config.yaml
encoder_layers: 6
encoder_width: 128
text_encoder_fused_qkv: true
text_encoder_inner_norm: false
weight_decay: 0.04
Rows from block 3 of the audio encoder of a small contrastive audio-text model, named by matrix and row number. Rows with one number belong to one neuron. Each number is 50 + 15 x the weight over its row's rms, rounded and kept within 0 to 99. All counts start at 0. After the name is the row's rms in percent of the matrix's.
After each neuron's rows are labels from the 100 clips, of 14848, where the neuron reaches its largest size: "responds to" is what is common among them. Only what is clearly more common there than usual is listed. The data: melodies that start on their tonic, played by one synthesised instrument. In brackets: how many of the 100, against the usual share in percent.
# gate: MLP gate (encoder.blocks.3.mlp.gate.weight, 512x128), inputs 0-127
# fc1: MLP up (encoder.blocks.3.mlp.fc1.weight, 512x128), inputs 0-127
# fc2: MLP down (encoder.blocks.3.mlp.fc2.weight, 128x512, transposed), outputs 0-127

gate.135 116:66 61 49 58 48 47 42 21 41 59 24 40 29 31 51 47 64 54 56 25 38 49 44 79 40 39 50 30 55 27 48 64 33 52 44 64 58 58 51 10 50 31 24 38 44 45 66 44 44 48 64 48 22 48 77 49 61 47 77 44 74 30 39 61 31 49 35 47 57 43 43 64 66 37 69 25 64 40 55 40 35 39 26 56 21 45 72 38 65 57 54 37 47 49 66 49 47 38 39 48 83 66 51 73 76 33 99 46 57 23 47 58 36 46 44 59 40 59 43 45 42 66 65 57 26 55 52 42
fc1.135 117:43 36 81 63 54 43 28 38 47 60 43 36 53 66 38 52 14 47 49 47 52 42 50 68 64 48 42 60 72 53 52 17 44 62 47 42 29 42 69 35 52 38 77 85 31 34 15 32 57 37 52 60 46 38 42 51 51 28 56 41 53 47 45 62 46 27 59 57 47 48 56 45 66 58 61 35 62 43 53 51 55 83 53 31 19 58 16 53 78 41 54 49 55 24 63 31 63 63 46 48 91 59 73 51 55 42 29 64 75 54 50 35 50 51 39 55 53 51 33 50 36 60 59 82 18 54 57 75
fc2.135 108:69 62 55 42 74 29 33 62 54 52 38 46 64 53 51 59 45 71 29 45 61 58 30 78 60 50 45 47 24 17 39 31 61 55 46 36 36 78 30 73 59 65 59 56 58 39 61 42 54 55 43 50 50 20 55 39 89 51 52 32 69 60 70 60 37 60 53 25 83 45 43 42 22 43 60 25 55 40 23 29 46 36 47 55 60 16 25 44 54 45 52 20 39 42 37 50 37 74 57 56 70 74 46 50 53 50 63 81 42 29 26 58 57 51 55 55 39 54 53 52 64 61 47 41 79 50 35 34
responds to: the note G# (75 vs 40); harpsichord-like (34 vs 5.2)

gate.258 084:32 31 56 59 47 40 41 68 46 69 46 66 71 37 25 54 50 55 22 62 47 49 52 65 69 26 47 61 54 53 30 47 34 31 23 77 73 59 21 45 61 68 10 52 45 65 54 49 47 33 59 55 54 47 33 66 57 69 27 36 38 56 46 65 15 63 57 37 61 50 52 47 77 47 55 38 47 89 50 62 65 37 64 63 43 60 58 41 57 35 59 62 50 72 66 47 52 39 40 49 48 59 56 64 58 40 69 22 91 50 39 31 49 64 45 70 25 58 56 28 47 45 18 39 35 41 37 34
fc1.258 084:52 54 54 50 59 77 45 48 55 09 53 60 41 64 55 57 30 40 56 46 49 58 50 42 49 54 83 81 41 37 33 47 62 58 74 63 63 36 59 60 32 41 72 33 65 20 42 56 40 73 28 80 33 54 41 59 73 51 67 70 51 66 67 31 82 51 39 52 49 46 55 11 60 29 62 47 29 23 61 41 42 50 25 67 45 56 44 65 56 44 32 43 82 24 40 60 35 44 74 59 62 50 40 46 44 36 54 67 41 57 63 41 66 61 48 42 77 20 70 56 37 35 58 64 48 60 50 64
fc2.258 086:65 59 46 47 72 63 57 66 67 62 41 77 72 56 53 56 12 47 45 56 36 31 70 47 24 56 29 42 44 62 25 58 59 56 43 59 63 56 55 33 66 37 52 30 55 53 51 24 67 57 27 25 86 61 63 42 41 55 57 46 54 50 56 83 35 76 51 57 39 43 16 71 46 70 43 69 74 75 59 45 55 23 55 44 81 61 46 59 28 33 61 34 37 82 34 49 46 61 56 38 42 30 69 46 60 46 52 75 42 50 48 68 34 56 45 35 54 66 53 39 60 41 20 38 67 42 45 54
responds to: the note D# (91 vs 41.3)

gate.204 083:61 25 64 44 69 47 58 63 66 24 46 39 78 55 39 53 62 64 31 60 66 65 58 53 52 62 52 26 85 62 39 49 75 47 30 51 44 40 40 47 39 53 81 38 34 51 70 44 34 27 54 50 31 71 32 62 45 80 26 38 34 37 37 46 60 61 12 19 36 53 48 63 67 47 53 57 57 54 31 13 47 57 64 28 50 55 49 37 71 57 69 63 49 54 42 31 62 25 46 29 71 46 40 27 55 55 45 39 90 50 67 57 69 43 35 67 56 63 48 56 37 37 68 55 37 57 55 41
fc1.204 083:62 34 79 53 59 56 35 94 49 60 75 62 73 43 71 42 53 80 32 73 47 55 51 44 75 49 38 66 44 74 45 31 42 59 49 50 45 54 52 76 52 28 65 58 33 38 67 56 40 34 43 25 33 66 69 48 50 28 49 75 69 09 50 25 65 52 36 36 51 51 38 67 54 38 53 48 58 56 52 18 43 75 46 38 25 69 47 16 44 65 62 58 24 52 49 20 46 35 28 54 61 45 65 39 60 70 53 53 43 45 70 52 35 40 42 41 51 40 52 59 43 47 58 62 33 52 30 57
fc2.204 094:52 66 61 69 65 48 16 87 49 51 67 52 28 43 52 59 50 52 28 47 66 50 45 42 41 46 54 32 38 65 41 40 50 60 57 50 47 43 47 26 73 61 55 56 61 51 71 60 23 39 48 27 20 45 46 38 88 46 41 84 33 68 59 83 35 38 44 64 72 60 47 71 56 53 52 55 48 58 58 44 20 71 69 40 40 49 58 56 67 53 43 84 24 67 31 43 36 42 30 21 37 38 55 43 62 60 47 47 65 64 66 48 76 40 42 42 49 88 61 53 40 36 59 39 47 33 28 38
responds to: the note G# (95 vs 40); reverberation (61 vs 29.9); tonic: G# (43 vs 9.3); saxophone-like (27 vs 5.2)

gate.152 095:25 41 68 45 58 37 31 52 43 36 35 25 51 25 44 55 72 40 41 43 54 30 60 68 36 45 78 52 50 65 48 56 75 43 32 56 60 49 38 67 37 55 40 43 46 49 76 37 56 26 70 33 15 61 39 70 85 52 43 52 73 76 53 46 53 52 39 28 68 69 21 71 53 64 53 50 15 46 68 67 60 84 41 39 49 58 39 56 50 53 73 67 51 60 49 47 34 41 38 55 53 58 39 60 74 64 43 71 77 56 50 68 52 40 33 73 17 59 44 64 53 46 53 46 22 54 53 27
fc1.152 096:85 53 41 65 61 48 78 40 50 57 68 77 47 71 75 62 29 41 80 52 31 76 51 37 58 54 35 41 54 56 63 73 56 48 62 52 27 51 62 33 62 46 50 48 42 57 17 68 49 64 52 55 83 33 63 48 21 54 66 78 46 43 48 41 38 49 60 72 46 35 66 31 57 33 44 66 56 47 25 67 58 36 73 38 58 52 54 62 30 37 36 46 51 42 31 63 61 54 66 52 61 42 59 50 26 43 80 20 32 48 63 10 54 58 69 47 49 48 36 51 55 35 50 71 69 61 48 76
fc2.152 105:81 44 34 60 48 52 75 29 64 56 39 40 36 67 26 65 26 43 41 35 50 42 65 51 40 43 41 70 55 21 52 87 62 52 48 32 81 55 64 54 66 39 71 50 58 48 32 51 51 55 53 30 40 70 44 56 64 36 51 39 33 76 77 37 55 41 87 68 27 50 24 47 48 49 35 48 76 41 73 24 53 40 42 48 66 39 70 51 33 68 64 53 57 41 53 44 52 74 66 23 65 54 61 56 34 49 56 54 18 33 41 31 43 44 50 49 62 53 64 34 25 66 47 53 24 36 70 66
responds to: the note G# (82 vs 40); reverberation (63 vs 29.9); mains hum (27 vs 7.3)

gate.44 108:48 68 35 46 85 49 34 55 64 46 57 61 62 34 23 34 31 53 76 41 47 56 64 70 42 60 52 56 66 51 63 69 50 44 49 31 45 72 80 28 67 51 33 56 40 46 68 39 34 52 37 81 68 52 39 42 42 75 68 24 58 27 62 65 63 43 32 57 69 54 48 35 22 51 42 57 12 44 56 43 61 46 61 41 39 34 36 32 65 15 47 33 52 64 38 41 53 49 55 46 50 34 64 46 44 51 40 56 51 59 77 50 52 86 29 59 26 59 23 18 41 55 59 77 45 69 36 48
fc1.44 107:66 75 36 35 70 43 24 36 59 47 40 64 56 41 70 41 60 29 51 26 82 59 29 64 24 48 55 50 69 64 55 64 56 40 71 37 44 56 89 40 66 50 33 41 79 30 73 42 52 43 33 60 51 42 53 40 56 37 46 34 42 46 53 33 42 46 33 53 67 54 43 35 35 51 51 57 69 41 31 60 54 55 50 55 43 38 35 55 43 45 47 54 41 55 59 57 29 50 39 65 73 35 75 62 54 64 64 50 00 68 42 19 44 49 50 45 53 37 09 41 62 48 74 62 50 38 20 51
fc2.44 102:52 61 22 76 68 62 35 49 63 50 41 44 61 53 48 54 57 47 66 56 71 79 82 48 40 54 74 35 60 63 72 82 52 43 69 32 53 50 65 50 50 62 36 52 29 44 29 48 36 33 47 69 60 46 37 55 75 35 37 18 41 63 18 52 58 50 47 35 86 70 64 46 35 37 56 25 54 56 65 32 35 88 33 37 43 68 60 77 53 47 48 51 45 36 52 37 63 42 47 36 46 37 82 41 58 49 66 60 42 56 64 44 46 30 72 62 47 22 57 56 26 51 59 35 41 32 38 74
responds to: the note G# (94 vs 40); the note D# (69 vs 41.3); tonic: G# (48 vs 9.3); organ-like (33 vs 5.2)

gate.13 088:51 57 47 54 15 70 30 50 68 55 72 49 47 47 61 44 72 49 49 53 37 52 36 45 51 42 36 61 62 54 54 62 58 45 37 36 44 58 47 66 37 36 94 49 44 41 58 99 56 53 71 41 47 34 60 52 34 59 56 43 80 44 40 72 40 52 50 62 54 23 77 47 55 57 41 80 51 39 48 59 47 50 81 63 45 37 69 58 75 48 52 53 42 29 36 60 20 48 33 32 52 00 43 32 48 69 56 35 50 59 44 42 66 49 36 50 13 44 51 33 48 43 60 52 72 80 55 49
fc1.13 089:53 33 45 49 30 35 72 67 33 48 76 46 34 70 58 72 36 30 41 22 46 43 30 58 35 35 71 43 43 66 52 60 44 26 63 62 48 51 37 50 49 61 77 66 64 30 67 65 66 23 64 24 60 43 62 67 38 52 56 58 66 81 43 60 40 55 59 75 37 26 47 51 50 42 39 78 49 73 60 52 64 58 46 70 23 66 51 55 54 36 40 51 47 32 48 50 43 60 27 40 48 28 52 44 54 50 59 02 38 34 54 55 66 35 64 73 46 54 55 44 21 46 70 48 78 71 27 41
fc2.13 100:46 43 39 52 52 65 80 55 74 57 23 56 25 26 78 38 60 70 38 34 48 48 67 57 55 75 69 66 45 66 38 47 16 46 45 29 44 60 45 49 38 56 60 59 69 55 39 53 56 48 52 52 52 49 43 66 32 77 68 61 82 62 55 48 52 50 35 58 26 47 44 41 43 48 34 60 63 21 61 32 62 75 40 86 65 46 80 44 46 54 55 37 43 35 30 53 34 50 47 54 54 39 28 77 26 08 61 57 21 36 45 66 36 47 65 48 50 38 49 38 32 39 23 70 55 51 53 73
responds to: the note D# (73 vs 41.3); the note C (69 vs 41.2); tonic: D# (49 vs 8.3); tonic: C (34 vs 9.7)

gate.189 099:58 71 47 79 57 57 57 65 60 55 56 53 37 47 24 38 72 53 46 36 63 55 43 70 58 39 34 53 50 46 46 78 57 29 57 54 43 57 54 66 66 72 58 51 43 57 77 50 37 48 38 65 59 22 61 65 85 42 43 43 39 61 35 33 71 66 07 19 75 21 73 48 47 74 55 57 48 34 56 65 50 65 50 43 69 39 55 65 27 62 65 46 33 58 43 51 28 26 44 46 37 66 55 64 34 37 18 30 71 51 44 37 60 30 47 19 78 36 35 57 44 44 45 67 63 42 33 41
fc1.189 109:40 53 60 13 46 53 33 19 41 43 41 53 44 36 61 69 19 66 48 39 31 50 56 43 55 60 54 54 61 58 48 13 47 55 41 59 69 46 59 37 37 13 50 42 70 42 41 42 54 51 61 39 57 64 37 49 39 75 45 60 38 38 67 59 39 56 75 66 20 66 34 72 53 28 44 44 70 50 66 27 44 25 50 49 35 60 57 47 80 41 38 45 56 65 32 58 68 89 69 49 60 43 28 55 46 50 77 76 42 73 58 47 45 63 67 83 32 60 50 40 58 52 56 19 60 68 62 62
fc2.189 102:50 17 35 51 34 55 52 19 08 35 55 57 48 50 68 63 44 33 51 23 39 33 51 60 29 73 49 55 51 55 49 26 46 44 38 31 44 36 50 42 46 37 34 67 54 55 26 55 58 75 80 26 43 51 50 27 34 27 69 40 45 45 51 36 66 33 44 59 58 54 59 49 61 55 32 18 68 60 25 55 61 55 42 61 39 47 62 56 54 34 41 66 83 61 52 47 54 50 56 63 79 41 40 64 49 72 31 27 64 72 55 41 51 54 70 41 44 40 57 52 56 50 51 12 50 21 89 44
responds to: the note G# (100 vs 40); clarinet-like (56 vs 5.1); square lead (28 vs 5)

gate.120 085:15 43 54 55 56 33 68 34 58 15 64 43 31 54 40 62 59 80 58 63 55 56 56 50 52 52 50 33 70 49 65 45 26 33 30 55 31 44 50 64 60 45 46 84 50 53 36 76 83 54 54 40 49 52 55 39 54 50 64 56 37 48 35 46 59 42 51 61 28 38 56 62 37 69 33 56 48 48 32 44 38 69 51 29 27 65 68 50 62 59 34 35 41 32 48 10 19 31 32 21 70 47 60 58 70 40 40 29 47 39 45 26 60 43 41 69 51 71 65 88 48 62 72 34 48 30 55 60
fc1.120 088:42 60 58 53 56 28 33 36 35 13 78 47 42 58 49 57 49 59 31 70 58 71 39 48 29 54 60 65 76 51 40 62 21 41 65 51 49 57 53 74 54 56 29 40 51 39 40 81 54 42 46 34 45 57 74 65 57 42 63 66 44 49 52 44 37 27 34 50 27 43 48 35 13 52 36 61 54 38 34 42 58 66 63 43 44 47 76 50 56 54 28 30 44 44 40 19 60 36 67 27 49 48 53 12 66 44 18 42 65 51 31 28 73 51 67 79 41 80 55 63 37 65 42 57 37 27 52 60
fc2.120 082:35 52 38 53 44 36 55 80 52 47 43 36 69 30 36 72 38 62 59 54 37 25 53 30 41 48 42 49 58 42 32 43 52 68 42 38 63 39 07 32 48 33 62 21 60 57 48 62 53 48 54 54 69 37 46 62 59 59 29 75 12 57 49 59 37 47 43 44 25 09 37 74 42 31 45 35 50 22 63 45 21 71 42 50 68 37 76 44 65 55 52 55 36 73 43 53 32 23 50 65 73 59 68 38 39 27 55 37 53 53 43 46 58 45 52 65 44 66 45 67 79 50 45 42 21 66 47 67
responds to: the note D# (100 vs 41.3); bell-like (69 vs 5.2); tonic: D# (34 vs 8.3)

gate.248 069:46 37 57 45 26 41 47 56 82 35 21 46 47 65 70 56 60 31 51 60 84 64 59 53 58 59 36 52 65 67 54 64 59 22 58 37 72 29 66 18 58 41 81 63 45 34 53 60 52 68 55 23 60 48 37 51 45 50 52 76 34 48 71 62 77 48 60 74 50 50 73 15 43 57 54 55 49 49 49 39 43 94 42 63 61 66 49 63 48 24 54 50 43 20 60 46 41 70 47 40 81 60 31 32 42 41 51 62 63 31 64 36 48 50 57 52 57 63 73 48 68 38 50 59 58 28 32 70
fc1.248 073:64 49 27 42 72 48 38 66 58 60 64 76 83 48 44 42 43 74 17 60 27 45 45 47 34 46 53 37 27 38 39 78 47 26 37 71 47 69 23 71 35 73 29 22 57 55 37 52 36 55 29 74 39 39 58 51 44 46 64 41 56 75 38 23 29 52 74 47 36 62 39 73 33 47 60 35 34 43 52 50 43 36 62 50 56 47 34 60 59 75 48 41 69 43 41 60 46 56 54 45 59 49 47 79 67 45 46 68 76 27 42 70 37 51 43 37 57 58 17 53 41 80 27 35 51 58 53 34
fc2.248 072:42 52 65 39 76 44 47 53 62 46 34 34 37 68 48 57 66 49 43 46 51 63 53 72 51 56 52 37 61 55 38 70 58 84 40 32 56 43 44 64 46 48 56 58 38 73 56 20 68 42 43 45 66 47 28 33 46 44 63 41 35 62 21 60 74 58 45 62 47 48 04 51 36 18 17 55 69 60 73 28 62 29 71 62 49 36 26 55 28 54 51 54 68 78 61 35 57 65 53 44 48 62 44 41 48 49 72 42 62 69 43 55 62 62 27 67 21 64 50 41 96 37 55 48 69 45 56 72
responds to: the note D# (97 vs 41.3); bell-like (79 vs 5.2)

gate.14 094:43 47 29 60 51 57 27 57 51 54 49 40 43 38 57 79 18 58 59 87 43 60 48 50 61 36 11 52 35 42 56 39 20 43 40 59 47 53 48 35 18 28 58 60 42 49 42 73 73 47 54 35 67 54 31 71 50 51 53 49 37 69 27 72 35 42 37 32 62 46 33 47 65 41 57 60 37 62 55 47 48 92 39 55 41 48 67 58 68 41 65 72 69 51 34 75 43 74 44 49 53 43 24 57 43 38 82 36 52 44 42 09 32 52 22 57 45 76 55 63 53 47 43 56 75 47 48 47
fc1.14 094:40 64 48 59 42 35 23 46 55 51 54 53 57 30 72 58 09 39 22 64 35 64 32 40 57 60 44 44 23 50 43 38 33 61 59 50 58 66 39 36 24 42 47 49 49 63 50 85 47 33 47 54 46 48 50 69 75 62 40 44 62 77 43 38 57 55 45 47 62 45 12 53 43 49 45 66 39 31 60 51 65 76 66 62 49 24 67 60 75 31 71 68 64 52 42 93 67 60 66 43 24 53 49 29 43 48 43 43 53 28 61 11 35 66 50 55 59 75 41 71 56 51 66 52 64 51 70 58
fc2.14 105:47 57 41 33 43 66 86 36 58 35 22 78 52 39 32 51 51 48 47 61 25 56 39 47 54 44 54 48 44 73 84 51 55 17 19 58 65 48 36 23 45 50 41 44 41 63 48 31 71 40 23 38 36 54 64 61 79 39 55 53 39 31 30 58 26 55 67 56 53 59 44 60 38 53 31 26 36 44 38 33 55 60 57 41 34 26 33 41 70 67 45 69 51 58 58 32 77 45 84 29 58 42 43 76 45 48 45 42 21 29 46 56 48 54 49 69 50 55 39 71 71 17 52 50 29 47 56 55
responds to: the note D# (71 vs 41.3); sine tone (42 vs 4.7)

gate.232 096:53 56 54 41 54 49 09 62 38 50 43 73 58 68 47 44 46 34 33 31 69 65 55 63 66 48 32 20 72 31 56 46 63 45 49 55 67 62 33 36 87 49 45 55 56 26 57 32 52 44 69 69 51 41 65 55 72 42 48 71 44 64 55 50 33 58 46 40 34 62 59 41 46 51 58 41 47 58 54 51 82 60 63 50 68 69 57 47 59 70 65 88 68 55 59 86 58 53 40 44 65 27 41 33 18 45 59 58 46 35 20 60 65 61 54 29 31 36 48 52 46 25 11 33 57 69 69 36
fc1.232 093:36 51 38 44 26 59 44 67 48 50 52 88 36 67 45 60 24 51 50 61 54 65 63 51 66 61 38 38 60 44 54 44 58 21 42 51 37 49 62 67 75 68 65 56 23 60 38 37 39 59 76 25 55 44 70 49 53 59 38 40 50 57 48 47 76 72 69 38 27 61 39 19 38 40 26 26 65 54 45 51 77 76 22 37 73 48 63 59 44 57 26 44 23 56 23 65 62 55 62 64 51 45 40 54 74 55 57 43 66 64 38 52 52 46 73 59 50 79 32 35 42 57 74 57 38 60 19 29
fc2.232 097:15 32 46 50 60 69 45 55 25 53 43 44 45 59 04 26 44 45 56 56 54 35 31 24 55 46 57 50 61 48 48 31 31 53 49 73 38 48 74 65 59 80 54 39 80 68 40 31 47 60 39 48 61 65 36 47 67 39 54 22 78 68 51 45 54 46 37 44 45 70 38 29 63 38 63 53 46 60 70 55 30 59 34 54 37 49 56 46 46 39 31 58 50 45 62 88 50 64 85 43 32 37 49 62 63 57 50 69 77 55 29 45 32 52 58 64 50 61 33 39 43 36 39 23 28 17 34 52
responds to: the note F (92 vs 40.2); the note G (85 vs 40.8); tonic: G (48 vs 8.1); saxophone-like (29 vs 5.2)

gate.128 131:60 69 29 54 54 49 41 66 25 19 54 43 56 63 62 47 60 39 46 53 59 44 73 46 49 29 62 42 49 36 54 76 63 45 71 47 42 51 25 37 42 49 47 58 43 53 51 83 42 29 58 34 53 37 37 54 63 48 67 81 32 37 37 54 67 36 65 39 40 42 63 39 75 39 36 53 40 75 32 35 38 99 50 53 52 21 92 39 51 61 47 41 55 53 63 60 50 32 67 48 65 56 50 28 63 46 56 29 44 56 68 47 47 40 37 46 43 55 62 86 64 29 54 44 35 41 48 65
fc1.128 136:56 39 40 30 47 63 13 72 55 51 29 41 28 41 64 59 58 59 67 32 52 02 46 62 39 28 60 18 82 41 66 60 54 51 45 52 31 32 69 79 48 47 65 48 70 48 53 39 44 55 61 69 60 37 67 53 63 53 49 34 27 65 84 47 47 72 66 49 51 70 45 50 53 46 76 41 55 54 52 53 57 53 52 37 46 80 77 63 50 60 62 58 46 45 35 63 66 63 73 49 23 58 59 57 59 52 55 45 75 43 42 61 46 56 56 52 38 52 57 91 45 55 31 56 45 42 22 18
fc2.128 133:68 35 62 49 64 52 43 55 81 77 49 62 62 72 49 41 66 30 41 50 30 55 31 67 54 65 69 51 28 46 45 33 32 79 36 28 39 46 65 43 43 15 35 33 55 30 68 46 47 37 50 27 58 63 24 57 50 38 43 26 73 53 45 21 70 58 59 59 59 40 30 57 63 40 58 38 58 48 47 31 65 52 51 56 65 33 32 74 31 19 70 65 51 57 39 31 45 70 49 50 46 51 78 30 69 21 36 33 43 63 66 55 53 45 47 43 62 50 86 44 62 40 40 45 68 81 53 52
responds to: the note D# (74 vs 41.3)

gate.448 075:78 38 54 66 47 57 51 32 50 62 54 32 42 52 69 57 73 49 75 38 31 63 27 48 44 42 56 39 49 84 15 56 41 60 31 50 81 67 03 64 40 20 41 64 44 56 52 32 40 62 47 68 42 43 72 55 51 68 25 23 64 44 39 41 47 68 50 71 55 52 43 52 43 37 36 30 54 51 73 70 56 45 52 45 44 49 13 49 33 48 39 62 72 55 40 44 47 35 55 45 41 87 57 82 63 41 60 51 63 59 35 48 46 30 57 18 48 65 52 57 38 70 56 54 54 56 69 30
fc1.448 082:41 62 47 44 46 31 36 45 71 29 30 23 52 72 54 41 61 60 34 65 72 51 57 64 59 55 15 47 38 77 44 22 58 65 45 54 58 27 59 43 61 45 64 39 67 37 31 53 26 52 35 30 69 70 36 37 41 39 37 43 64 81 12 62 69 32 22 37 51 51 78 49 28 41 50 41 58 52 74 67 48 48 61 51 66 74 60 35 28 44 66 38 57 57 31 48 40 50 39 41 51 56 76 42 28 48 46 63 22 57 58 37 67 29 40 16 47 69 28 37 62 55 56 55 63 60 56 48
fc2.448 084:45 80 36 50 60 62 31 64 31 59 45 63 44 40 38 41 75 62 68 53 72 35 34 39 27 44 74 69 50 54 39 62 37 15 48 42 71 56 53 62 58 39 44 57 40 44 48 53 59 27 37 25 55 48 42 66 69 56 51 37 45 02 22 58 69 67 51 51 47 36 36 50 81 46 30 58 58 50 62 54 60 56 48 60 71 55 17 76 24 72 60 48 55 42 53 51 60 76 98 60 59 33 53 65 50 51 59 57 34 45 57 62 65 63 46 22 66 26 47 62 59 55 45 65 43 56 46 67
responds to: the note F (100 vs 40.2); the note C (71 vs 41.2); tonic: F (41 vs 8.5); trumpet-like (35 vs 4.9)

gate.453 094:29 40 54 60 60 47 42 51 53 22 55 50 61 32 68 39 48 39 92 67 46 44 55 52 53 37 57 36 54 25 72 57 76 42 43 56 47 36 63 46 59 46 45 40 43 43 43 36 43 55 60 63 27 51 60 48 68 23 49 49 69 55 24 54 63 37 29 48 41 67 26 30 62 30 64 65 39 61 41 80 27 36 63 71 56 40 52 69 52 43 76 36 49 42 35 33 37 54 84 35 39 10 94 70 50 79 58 45 49 23 39 22 46 38 49 28 58 61 52 44 30 58 37 49 52 35 46 58
fc1.453 098:34 59 59 47 28 44 28 40 40 51 47 40 52 62 56 38 43 43 27 65 52 37 68 64 43 60 34 63 34 45 71 41 85 39 47 71 52 62 51 63 52 51 52 43 51 65 43 32 42 59 54 65 61 67 39 42 85 57 44 53 80 53 24 46 68 42 46 73 58 50 31 51 64 25 27 47 45 38 51 80 46 59 55 61 66 78 58 37 28 73 79 57 59 61 41 48 37 73 85 41 50 51 99 53 74 48 48 64 71 89 44 64 58 44 45 34 55 54 34 52 70 54 64 35 63 46 64 43
fc2.453 095:57 70 79 68 36 47 50 71 42 51 49 39 50 24 46 69 44 36 34 54 41 44 36 30 64 73 66 65 43 47 74 66 37 36 65 50 33 24 35 44 45 48 32 61 61 49 46 31 72 44 32 64 47 48 58 28 86 55 39 66 23 56 09 69 40 46 29 33 28 41 42 47 66 66 53 19 20 74 33 57 43 68 33 65 42 42 55 42 31 48 30 44 61 49 46 39 48 61 49 44 36 51 53 48 69 69 51 46 45 42 55 79 59 84 65 46 54 78 47 38 44 84 62 49 48 59 40 49
responds to: the note F (100 vs 40.2); organ-like (68 vs 5.2); bell-like (29 vs 5.2); tonic: F (27 vs 8.5)

gate.403 116:73 56 52 46 60 70 47 77 67 61 41 53 45 51 52 54 50 49 51 50 85 64 37 60 55 09 51 50 43 58 59 83 34 54 59 49 62 52 59 48 34 47 70 34 40 28 46 63 13 44 44 58 46 60 47 65 66 39 40 51 59 53 29 78 51 59 28 42 86 82 41 38 56 35 37 47 30 24 42 44 66 19 38 30 56 34 42 43 50 52 49 64 22 62 36 36 77 51 45 48 48 44 34 49 25 26 51 39 46 40 32 29 47 21 53 33 43 44 67 34 51 29 33 67 79 31 55 45
fc1.403 116:57 78 67 82 77 28 54 64 85 61 69 42 42 49 44 16 78 43 51 44 55 28 36 51 49 39 80 42 38 67 62 93 65 38 51 28 56 55 79 64 60 67 67 64 27 45 41 28 33 43 20 77 38 37 42 56 37 55 29 36 67 45 41 35 54 45 64 49 59 49 42 43 41 61 36 62 27 51 15 27 60 27 64 44 44 63 56 38 54 43 45 47 65 56 35 28 48 38 45 38 38 47 71 42 54 51 35 38 51 66 52 41 67 57 44 59 22 45 43 38 61 54 42 58 47 41 58 68
fc2.403 106:81 64 49 48 65 61 55 56 44 64 17 34 64 52 19 59 52 45 23 45 77 57 56 46 54 60 38 59 40 63 23 35 64 56 41 53 49 60 52 61 60 45 35 52 52 43 40 44 47 39 32 84 47 14 40 62 43 50 45 33 46 39 61 64 55 47 33 59 85 11 44 06 58 22 42 37 65 55 40 56 69 85 36 62 58 60 61 47 52 56 76 65 28 62 51 61 48 39 44 48 32 64 48 40 62 85 63 64 39 44 53 36 52 39 41 45 60 63 54 35 40 56 78 54 67 37 45 75
responds to: the note G# (100 vs 40); the note D# (77 vs 41.3); tonic: G# (74 vs 9.3); instrument: horn-like (26 vs 4.8)

gate.0 093:22 49 37 31 38 59 47 52 42 16 31 48 42 50 50 51 47 47 59 18 45 36 57 58 35 57 31 37 41 81 46 60 61 61 38 39 87 44 45 32 33 54 40 59 54 56 00 58 34 46 51 64 58 62 51 55 51 45 57 35 42 34 42 62 20 48 57 56 41 37 27 27 63 36 39 36 47 35 65 33 46 26 43 60 72 52 51 49 47 48 72 50 64 51 19 48 47 36 54 19 68 43 68 67 61 54 49 42 35 38 56 63 57 37 86 30 43 46 48 09 48 43 54 69 48 45 19 44
fc1.0 100:30 18 25 41 49 35 44 62 34 27 48 30 33 67 52 42 45 63 50 19 39 47 61 55 45 43 55 37 50 68 44 43 51 47 23 60 91 62 50 30 20 47 41 46 47 52 07 54 31 53 54 60 63 76 46 35 77 69 76 37 55 51 29 32 24 44 57 42 35 37 37 32 21 53 41 46 41 47 71 57 40 40 44 45 57 78 30 21 46 46 72 56 46 50 25 42 43 51 59 19 50 66 78 60 65 55 57 56 59 49 48 59 54 42 73 59 55 67 47 51 28 38 50 55 34 67 53 34
fc2.0 103:40 44 49 44 45 57 59 42 47 24 39 63 51 14 30 67 35 26 59 62 69 29 58 56 34 53 48 42 63 60 46 38 31 49 71 39 35 36 58 57 62 42 69 53 52 69 80 37 57 22 53 66 66 61 42 60 46 48 56 39 69 58 68 80 17 43 35 53 52 35 41 66 82 47 64 28 56 66 60 27 54 42 71 45 56 66 49 26 44 49 48 32 27 21 42 64 38 59 43 65 48 38 39 60 72 53 26 40 27 38 70 35 45 68 37 23 69 34 27 17 66 67 55 66 60 42 48 40
responds to: the note F (100 vs 40.2); the note C (66 vs 41.2); tonic: F (60 vs 8.5)

gate.467 090:33 46 63 64 43 61 28 83 41 32 37 83 74 25 47 39 38 64 70 63 23 23 41 24 17 47 56 62 47 54 31 52 49 33 24 54 55 38 41 50 39 50 72 64 39 55 31 43 55 43 45 45 46 45 44 50 48 71 54 46 43 50 51 36 43 54 38 16 54 56 41 58 29 74 50 45 29 47 33 19 38 58 52 64 59 66 55 31 27 54 63 54 57 66 35 45 22 48 37 34 50 46 78 60 52 61 55 31 54 40 29 13 63 45 70 19 85 33 47 42 55 58 49 48 29 45 43 34
fc1.467 090:50 81 54 34 44 22 52 31 57 69 64 72 30 43 73 53 64 42 80 53 30 57 41 55 51 55 23 33 52 58 68 50 54 66 60 63 48 70 58 53 46 74 54 71 33 58 79 69 21 28 58 40 58 53 41 48 60 60 55 69 64 52 48 77 56 57 58 44 57 39 64 36 40 48 44 64 54 65 43 40 65 51 59 11 20 34 35 87 58 48 33 24 35 22 53 40 55 60 72 62 37 57 40 56 34 29 40 57 46 62 74 63 64 41 38 67 67 40 25 54 61 62 65 52 64 52 20 40
fc2.467 094:53 48 58 64 51 58 44 53 49 59 66 25 52 71 59 40 72 55 48 37 54 36 58 27 54 55 45 47 36 54 47 30 63 51 68 46 46 58 69 75 32 45 58 77 63 32 77 51 45 08 38 61 74 57 65 71 55 58 42 43 52 32 50 32 32 48 56 57 56 25 94 57 29 53 45 42 50 67 79 30 38 49 63 63 31 50 49 36 33 33 36 39 37 37 44 58 66 52 49 77 49 79 40 54 53 40 32 56 72 34 67 47 91 38 30 68 36 38 35 85 57 42 59 34 65 61 63 35
responds to: the note F (97 vs 40.2); tonic: F (42 vs 8.5)